{"norm": "layernorm_no_bias", "mlp_ratio": 6, "init": "lecun_normal"}
Rows from block 3 of a small multi-label image tagger, named by matrix and row number. Rows with one number belong to one neuron. Each number is 500 + 40 x the weight over its row's rms, rounded and kept within 0 to 999. All counts start at 0. Numbers have three digits each.
After each neuron's rows are labels from the 100 images, of 14976, where the neuron reaches its highest value: "lies over" is the class under the peak. Only what is clearly more common there than usual is listed. The data: rendered rooms with furniture.
# fc1: MLP up (model.blocks.3.mlp.fc1.weight, 576x96), inputs 0-95
# fc2: MLP down (model.blocks.3.mlp.fc2.weight, 96x576, transposed), outputs 0-95

fc1.473:490433438518504470515488532534516571499507583510478396493458518512507512595537467432527431504513468471517488549498557508483461457466505508477462531531522453543508530567466466539462445492553499556581496561474527538424539413515479471501456506468492473462503545539498535413533500479476502556
fc2.473:478459516560483516527492532515495563426495448520520572451488505524531501444461518528423468495480523554545468508436458497504508521549424497513461478495532515479570475456609481543512496577540544452455538432423442538483456541564498476552486458474566510526460514496506478483473539475439501439
lies over: wall

fc1.339:585500527539514510505577511507509495551513460583481428497416523501543523483453457496495447513447497454487491545480464494505492498542440488530465389493510465456472461544466483474580494488465465476458471519533425494444538462423542512439548483498476507572500552418555510481533523485548454506
fc2.339:480492494544553487458450516486342464514503508460498489595472537556577519534492401484440511434514451505511504481525462515492472415495463480489555502519545507531466545429492467469529486521468510486508498573431523534495516521515542486561433504553491530471540524514446474478516499557509460526
lies over: floor

fc1.414:521518480476481555435463515514449426474568516463591424489540435517583499445501496479479511509500499515461501566506490497551488535515461500582542521431483463485453504561480508507564486523517527498490507392544467390480540467495535554481511534522463557526529495464473408471524520500521466497
fc2.414:465457548516470496499518468422402544502463535456457465521501560442540409573470468479462511478560518507491544507525504490490551461499459491508551468535462516504471482496473440487557511405534461496490523606485479565473480497495495498485487478539553494549464470520441484518519571441566436564
lies over: floor

fc1.274:504528501490489523448528478514506449530526589549502450510455566537458502581443494465532533454407489465456528552453522484545556520505517556567474564517448500459555517490500495497517490551488547504497517535479534486450532452470599508528469574542426478469517520415469463487514538438503442462
fc2.274:503493558485488492469497519441402500535468501459529457563456437438502557494485487470458490495450512506510535573464523559571552510532432524522577526520550573495452479482506515495535463522503531488446442580438538581534504519517533488459477471529456512538467508428446543479429538450517474482
lies over: floor

fc1.115:520530548584486469517610442507501523490493508514491453489565553454509497515443534428427499433422534424459565453489475500496531523504455547502402515508486443456465556516525502524523487488542450497463499538435546472508568544509465551479460497520459463476485518443558484503531516536444518497
fc2.115:518486521479441475489493479444483452500393477509449460659525492436471436476452482462507529491409483471531481535599498460474488480490510462463499474577518526535454494498516523465497439493523454522532487621500533486489557520483514555523467482479486504489426510490463493541485524484488505481
lies over: wall

fc1.86:440515574477505441525483472422465488522541476512467542480513504575560493487474434544515498492474573510445495467523521480456563597518484437495517404444440492486505433480537540492480545492511523537474466441432512559536476489475472525498418515507541516561562467529473505527565435528517481505
fc2.86:478485469460477510493546460447519504489468503536527542477473553376458464514480496556506484483487429524456561553499586444488448476534414478470472469512493525540517513489510445497511472555407515454530472577534468508440441487485519526508541427509487500477463553466523437512432574526503454468
lies over: wall

fc1.367:507491485496521508496543495484509475500497531531571478502473535484508445558484524450501494468378446462468528597472500498450554568494503517487499503498544416483532568547471454545536469509485490562485453469503491493498597526411478490388514529512461496520523533557439491506559479475448520569
fc2.367:472439532508536466458535542567445526528494473470492571620511498460532462473465504525472504387441487501485515435492524526480603465501466459546434447524491570516497535488511508522528486503501485490508470483489515523527529512556569503490537475479618528463504519501529510527439548492447575518
lies over: wall

fc1.436:545485514494482496502539503610521486540535418496491483449467510501444421526455549489473506468435577489536481485436459544505606507516473454531515466464476433463427509512494472578427441455525488454460458508471461489491513464449488499507497517472546496526467568508443492489475485487463460408
fc2.436:523510514478496486499498517461408541510503551451540510722524470536486479540535488476540472463478490477530473465531543479518579474515558478504514501490507510513500535434417485503536522505492480512512428528546485521516524517498462572500470556446469511496527489445464471497462510513497439550
lies over: wall

fc1.531:571521445508496468464495550590535438551496490574507532480537488547432514540445504528478513520521506501484489500525501546532490535509431496520519504509441513407492536454506546470498569471504508502550492555469552463491503499466386531560490552509490510460528506422406450430467470538473569495
fc2.531:510521530528594535470490514451499526511485542481440517561476529584539477506487443452524533444448471495547511521522494518511499474486514532425457543477510485535519531542546454518567488515494499425486432536418484490518475453527415499541452487482527464560526472482475598528470402469574537460
lies over: wall

fc1.513:498498534462454451460526545478518534577472467490533491454360430407593440485530529438464497625522462475526479515499570463518481479483498527493509508526553517486441477536454478485489524497505510494531443477496585454460483517495467505497477499493479470530512469475547453515528479530526542436
fc2.513:441509476569492566569547397501424493497527533481488520549489547602529541512560546472434502527508512472463421502496494533542482501500491511482494525471431510485504432460490448509546469534488465568469494410509483541425527491494476559428502487513544524523534534593506512538515507506521501447
lies over: floor

fc1.147:485533450505535479532557510469483609534451557447525514458542527551486464514521538577486443466344537443556518497497452487527434496492505517527468443500504513525579515465503443518524526539539517507508501501530519497501473486531525461508497550597417457521527536451491513514465494534469462512
fc2.147:543416490494410461454489524556518455541527506546479507460484592510452542509441479491482524540530477509500561508494475537520527465480437489531551432579448476412485470445464555495516497453425455512447519441526501542436456505575501521471506401524502538505490552494500518543494493534458514503
lies over: wall

fc1.535:455496509537519517464486571476481461454430465448470588461480443533548544466432395498452480513483490480471531471522463497494447544520585485500464563523482467563504495489501479523563517501467521516499474522459402548446486406533505553520466505505477479480513460458508481490530463547495538602
fc2.535:524446455530450510527536478454489555516519463551469487551502427539509558436479546477466581519521525508519401540500564538509529510541506528479470525390483442560526512540525460460593474509539515464530586456442517501495539442537463494501516507508549532520478572545516514520502524515481447450
lies over: floor